config.toml
model = "image classifier"
dataset = "seven-segment displays showing three digits"
train_examples = 48750
image_size = 32
crop_scale_min = 0.8
horizontal_flip = false
targets = ["second digit"]
num_classes = 10
arch = "vit"
norm = "rmsnorm"
norm_position = "pre"
activation = "gelu"
head_dim = 48
fused_qkv = true
bias = "none"
qk_norm = true
parallel_block = false
inner_norm = false
moe = "top_k"
num_experts = 64
moe_every = 1
expert_mlp_ratio = 0.5
experts_per_token = 2
shared_expert = true
patch_size = [2, 2]
layers = 12
width = 160
positions = "rope"
pooling = "attention"
mixing = "cutmix"
label_smoothing = 0.1
loss = "cross_entropy"
residual_init = "zero_last"
optimizer = "adamw"
lr = 0.0017
beta1 = 0.8
beta2 = 0.999
eps = 1e-08
grad_clip = 3.0
gradient_noise = 0.1
steps = 6300
batch_size = 64
epochs = 8.3
lr_schedule = "cosine"
final_lr_fraction = 0
warmup_steps = 1260
weight_decay = 0.4
Rows from block 9 of a small image classifier, named by matrix and row number. Rows with one number within an expert belong to one neuron, the router's apart. Each number is 500 + 50 x the weight over its row's rms, rounded and kept within 0 to 999. All counts start at 0. Numbers have three digits each.
Before each expert's rows are labels from the 100 images, of 14976, where the router gives the expert most weight on average: "responds to" is what is common among them. Only what is clearly more common there than usual is listed. The data: seven-segment displays showing three digits. In brackets: how many of the 100.
# router: router (model.blocks.9.mlp.router.weight, 64x160), inputs 0-159
# up: expert up (model.blocks.9.mlp.up, 64x80x160), inputs 0-159
# down: expert down (model.blocks.9.mlp.down, 64x160x80, transposed), outputs 0-159

# expert 41
responds to: red glow (68); second digit: 4 (31)
router.41:512486505408505436438497442504463387530499572468516455568523481586493485596512531587419494448430504473575443604468444488595523595479425432549485570427554523509478440428569469539561469586512461491538467485520506527484542480462489531516543388562496516578452555501588526497383431516477528509423486464459423435549492538560443465466441496473489490458550622486448506489594629465566564563506461496578543528466513552547441515435541489515480510557492513490559497482563502479478527526476440
up.10:498384508640498447419430457504645545564541504563530601550634525529560482511540379424436414403605480426552513580550488461494505453502569469535493523503468461505572517510594529511475465439495443452528553518496503464414521412558504410532572454520486494532520469523467458464502511526489490474479488441521513462518458472529456517486470467478495481497518537506469499417534517547518448407495516482507464438592508511554507490502536432510510543526639475458478497484521478553564475437617437
down.10:462551552534483561438463486547522472498507443511604569441481428525513466482462500491469476444531510509515523513465455513518558507400396512471569448520503569443549442507466516530493427467561556478573565576528500444553530470529505465441514425435627501581542387459536540452424379522545525492509489410548551419501473521439586418523506486462442461536466592454517532444443508532559445559614563523496467577581507438455473484511530439556432565540441470606503542502539452496487473462480593
up.11:573357503501486548368483413519525522478570435498529550539508518543481495447517523653481574538470525440538480518475466462453426474552513511462534507495494517464418493541491532512461506572461426472563540469582521512548460475558504490480409575439586519534496531443517467541556528416485509426517550575612468415505454521538557526470534416593442384433486512603476555502512467498451469497536511464488456529480475481504539454447486481430485511580486583403475481446507352574506491532516492
down.11:467486418517451557555443483366450547586445493433493518550537536591500531563452524518515491475522367467462485471465472481450542470559460617519554470509430424401407428606565450513532459431511526550487526509530550499502431437522522524473507417478567498480436455514464605492552546497490510516423511523396539476444458527512495538496501579489516555541483508494514507512533494538454500474487640408609448520372473524536525492444468514507461503528471428488531489471531389495442470567545420
up.12:546528557461470370508607516523506474472541508566503577495505476422523424520505447571523537501542527438562546559601561489552453578428485491614488451424542506464560472472493477406450488473472432495476366483467471613536507440443595529460469501543525609442530491462525481465453465476490563410510480519505435525597527493524474374532445520442433496498472569495432481472458522451498509548537485467513465448588526518546452423515559546439493540555446442447499398422440457512520531534519529
down.12:537428503491452471490542508549559455519415507496534518527576510489472469564523409477487430492469441558437506659472538523441514563451564431477519480498440536487424452533569502465523568532487512501524584534464410497550563543439534486587489507448518473450452552518453463539370524439526414522398553500553488544457506540552489441446535416507480476352467512438503471496507554531617397439627572453495433476498492497527451562458474510446514523439494537527467517509554477571487494438451414
up.13:512481532474569494515456488539434442377492614445501527506481481432467380539468452394446469513619614528506506414472395458498494541471473542452504421499551523521394511572551453497466444537486445484520511453510559446575465492510473531526472489551531476477538458513513508519514445528448492497429538535419513526606501565592522479481526416520431561558479448464546524414440494544466540527414473460507469502549576463489571465477569417593534558554535525520544537496466546570563477399593532
down.13:483556578496435454625510495425517450512479538487387526503478550514512576514529430443481456438557556483482477498536462441590399490598486540530526524436548531539481455534465508401521488458508488496438467544413474511506476540615465456509576486473494511402513582462494567531478500434509435563536536467489477481599519492522462574433437453437479588552555491582462527520599484394430509518489573463541555527483425527481564409555503502437512588543448373450461515481565528531446466494505547

# expert 48
responds to: the digit 2 (88); second digit: 2 (81); red glow (66)
router.48:529388430528516561529533564419479541486501528470450497584500452432542522577558512470503534575546481604521514517481528497396476553510480516409589528469508541438477556516382450480536497466459586551494448546394460507506459597433480549552490500549447510479483486518517495491536471503487461511466425553562586455479556497548514547378537511520571553461401509558484496555603498659515552553538530427468526462476535467558531546532537498474475568647472458417481548479453518494539551505466484
up.10:463465473531447454541476411498529422618438549505415551485488436477531527501498530501412605492496539438508489526505484571475424496382556526454412413504435505523601528464511553495486489528523457591520611555495468554472476487504518407522579584517532521494504464426422615412537521470515445404473453542449472500614413456468465545524455515493449441496482541543520425448386459496456451488493541463447492450440402458462505438511580440518476557472481414500559437520502479523510490477473518
down.10:524482555580614569494415486461494517442442457500583459461453498529488466537555431589579535394484474464486542463476434506483513484432485503574447544542511503528491486585522442496529564500542546517508519501420419464457486523504464492462474615477504541498522508501448511515518508533544527516585513532501422445453580442463446532528569534385492482562493528581494434443501438435512555509438521523515476507522615502512423521442531465381455478516591587445534589539491511511484519377575341
up.11:487535576475458534520503448511547467456461517426505495432471519467497506457532479527423513454446414523403356567432475475531465516535418478518563587473491536492486557531477485568380517394471497495611454445455414473534502472489587480493505519530481441520477431434546517539490554502505479452559520515473378534464461455551538544450544482457464569561459499419598341570478468447445512519565444531538533543567425497439574571532543483478576482539500508431471518517524497476442580446575529
down.11:502435468510437507533526493475464475450509575499425596552457506481512440411458524387601529420402560551485483505465476540512526473569549444503520558551514553547456511458495431543411450556506438515499399512470505477458467493568535451466529561560446625438516463476413446515445522523410520395447515519507546509468494482526524496483484404500531545580567503551579465447520518454541496455392391570523506511542507555531476608587506532510509558501567524461462548493565562424575508603500522
up.12:504474556430516527534515559480542445512513512539439432560576518480452481459436532495567469434446560466539538526574541443363617473432524525431521593528433488530486540465474405499516556582338469445503499552547469451519510462480466500538540450389445508544530499509519519468538492543498464498497452447518343566498489532490465469453549534482552481492542545503532570514495462531577494433509481405565464546575451480487517434605491416511628423529570514575544496511568554512502496507554504
down.12:564457483450491549421495428510592441441425423535565532555530559459420466522507515452454495490416470558509485526519466491486415448577479487465541622458516450560457529463575519529578490355407552507455508438481508467459529473515393544522598507502397433471484528457536488506565504440514501434473444537509483481559552565526522482555546482495507576490428540486481542534525464428475523549508538603477521488529527539457449500501477485571511484403435476397446526405543593521495403571407515
up.13:462451457425506398585436465459510464557469417499443538501577527504499537551478597540445494478506488470449493519501582506452504477563593402453558505580372508533454504510451435522505501461518515544459465536489513543442527508450533369571426407550481450478370483502454447493595537437508452425585438475466506466472494525473589487457490535526477520544463524549495514561540530573498530446482524516381449577390517499512472506391506470480449514527476480574429599535513435482437555544489505
down.13:452565602436495505519462431476519455514525353532450548510568514508473515413468454449459540480551543489555524500508423575470418554546606531582439542550495528478503510509576408530535549519458384528515535492437541529588504512468525509419541542428465479511498519467478572527519459475504490526524535473499449470433498483537444573562605485526425551447595485511492549581496519519518529488500569506458529402450515532499573345515357489473570429498539475415601483521496510482511517428479512

# expert 44
responds to: red glow (56); second digit: 7 (38); first digit: 1 (27)
router.44:441475560463418596496497492532521545404448512463475444363577492537519530489489467535631446581535517500479499403512490508498446476465523483514564437532459515383485525520524470442495500508494454518506543531555516492503485477526468508479534505536419457644512509465493460516487560520476532547444554460501473481519348513545546493454348435491501430492427538521388427511496466530513498480461468430475553509518422488499609539485559582493604490540505585438545497508613520457467582468539562
up.1:453435569515581459446512539529529368576449511446504511435430481523604538481470519594472470515517447530454455550526496538441449517499399493524488444576457419551541458594522408446540494412550588511529500528493542582463484495465488514541592457514560446474447507488425486527555486516503553541532505444462486460578565454457601544554473461513533435584500573485496485543462466511485550550420515541570632459427501624609536476476511507478521491397516488521453495532513509436430567462497469
down.1:554447429504486522568462447538505548450558509519498499504552445607489516567548491461530490530479463484553507475491584493424494400545501497469562497409544453526537420422585480566523558445506515570538510568449406559445510489512474566437458532589500490502469495522513445460537468427455489413557526510479417513443635536524372529544472414450472511572487491485425479513488480439441421525574494484482525460369529516508542430556370496587560494519438467510468588512478463536550581563487475
up.2:523505527419474559518481564404421502542549494503479486414426436533464508449503434628486520576473511425527510519445468636547495547533504419533437472500448399562539417374487389547535408487490535525493519457519618467564542530557415524566441385501466442512540529470600465445433483447535448530403522488540555491551483492516488449492490508611524479457537542492481454537470484550449530420498455546530470475455521519474495504513511524597483439566480533470482501480582502405493479518542490
down.2:599504495441507482504463440514456525502482564448552449488525539495534570538453539469462499498515458551497513481422519513463531485514463498587527508593550525528514488397496440480440599519545460478639557478537399426494541537472624483547565462493519527555491483549334539463394399462457521535558540560490554528535464536572475375520507483457527568476492584402520462576406476459508485537494421468462516491483542446539402436516477493476480514576499542456521488464469397450519455522427535
up.3:646422486580487534494539516554479493536353534560464547484538482491489548531500462483438523498405470509433557489440486472508515509545517522586530503439514493470461488509460418536562429490600543403461465481447522426513538500496484445444494554475544468500496373538456544491540486461472464454445464393510467583582460495499641521508492479508567417519513452491554518494471547524653625496550547482542601538438472500523449528450444474544515537480492576504472563563585475520513517516447434
down.3:498517425494560517469530518460495528504455455543592471492484458566507489539481521528525644461535497519478541443379453530482489460520422506489434543470536554507407517524585487439545513431490577472337481511423488444500437458457447575552544581567463519391445489477414506490491524560507517559540467509418467551552482552541509548494504418500360435469447547455481544526609560515537465539467561514457498543467432459512552436460462574525456459570478498504469556511618479501475428498432559
up.4:487466501463487505539472488393458478417474476510449434487436488469556456530512495460516490476496408522477556513414502529441445472491554471557395535456473574470496537465487571538527429458607431494506499559509602450439465389469549452532449400475517451477466483485497560496505514489431434553480483381506537585526473530516512521513366493463494542515488554414414504508507505514417523406594525539577480426465410497442480529470428487503371461567496513523492529432411457593543573575467520
down.4:518480412572470505483506444490573504484508534485496511459529566440575486583359570417489432435348532493512502449525521505537485574528526533511530586480459485565498472470476575540392497505465539509516516467422425491555468425456515408532493595529493510484467547536547588570548541479418482581524516531573440513567479483473434499396436423537525529504494456479466448426439557521501445539480398473542503398479507504433482562592504584543471504441557440576453444486522566485511507445540484

# expert 62
responds to: dark on pale (87); second digit: 2 (39)
router.62:440469564493539469427530481532500526549572503561432531521426500417456516493539473479515565535579568460529505597499373556522451522551451559339482508509519507547540476498365405534491458458478534504484475533525556485469458493440467455388552520428490424550447486517490518516476432451481555544458518452478446568639561578559548445455483473486490524571461572490497499461514528430590474418474529517548506517563391460544512499514450566442483562491520418531484529470433590453465567515495540
up.1:574496506447516433458462502517509477506460606478503458501529454428445542435502464428470438453482604528509421416448562470494529524501481512522540537414488403469527556568498456528522548507404452537535528481492432535508438528581368409579580525445455422502565600589455482561518553474491514514488630510461455481485499527476427446472542491479506529520527495444517489473564485494503499531585508394472468486582445516439428486555554472532579457446555406511462450508576485572458478624555522
down.1:516546532445603491548560600421500492415519531538523357448397541500403468524462429405523445561523533454479361525493456468525549495562461496433477531447495515461517527430432423537476498489562567504502451472540492493464576440517540569574535460541551581603435460537529461416444595602494419478495542443444469496455564501488493439502479475502540476573501508514500525530491514523502484508472413485538462454473484528433498534481592474529530579461473408509441514521574453519395429490536507
up.2:536500504439476450563498513430543458467533564567457517585535576438538491509465489602415493532458485421517492506549576503430447512364496533526502504492398444585487521480491539459506531493495417501448477551481480560477560519492486488532527461525526499542383523513487485545449489597446573596483515552418528456502515403543484630542446486649510421535468466482610536493469437493515467425516467603466547476427577482521508509553579486525507483495529503485560575551519438530545551432605496
down.2:533499524451542502517469441424440446452509455511439494509400604545507458559513551573581474534462477447478487584551461446400533493483552470482401564430484478463613494479441507574400469518449532476514456521477498524517582500478467504525465532633480499471473520539499545492412458498558551488444463463506471425494513439555540545423494486448539513541509415507519501503487502511575467525508539508499518515414540437444515489576424486448645464543518517559627503403448383405428562556467483
up.3:408553608493427399405442526504507490488507472483400563473558496528541524477494475521497481519476477450472477505518539502495501505513518508545491527514555436455528501440471515590460529410429533490481614535494574437570567512507501476563477467516548335449521447488431493454459499489570455478478404433517507465548521555486529462482433497508469584448444513535426495533568531526499573576491542508534558496327591556482356503409520406542521511444490544497558465451580511448455499494487466
down.3:427452459551552538530516479406462578547454506539441517478465472544497459511508500491471489469542474473415530526478553483547492523513576455459499553499518525456582437596489556541534508535497489520439509486500468463506530573469485487477483596514558464461440430523514574440452543437565438455563457604563465549452573451546478474498500486542514586508445486368479582509516608422502613506543506547406572584544419504551468391512483508463581547463422569515468570485488464455560536446350463
up.4:429513531513537534579507499593389529465516535497471538504437580438488491501466543553558520522535391519511508572561526584457513430540463472517566518496478505400492474532506452455476551464539517551457492500581490509507467493538523587584453554533453469512573438597576478483583539492532522448511410497402454520525382533602505448551508475447586483503476474530500482520391582466571511450426455512516489495547548543520539482504581546480519524626434411496487558511579587418406538511429463
down.4:433464480587492448597443546548444498517539538492462558524462569475519522457563507629548493534539505631573456406510505551450522547415499550450589537607501544628467437458497463459445629560559434500502539545489497527511536535529440525472515520530441457437457480520419516493601512520487500481568480524527576509403492527529481480484440412510556466454495468496454532434562526502476503422476519522566436570512587531464583544508567597524474380525492513498508567456524454488540520457517458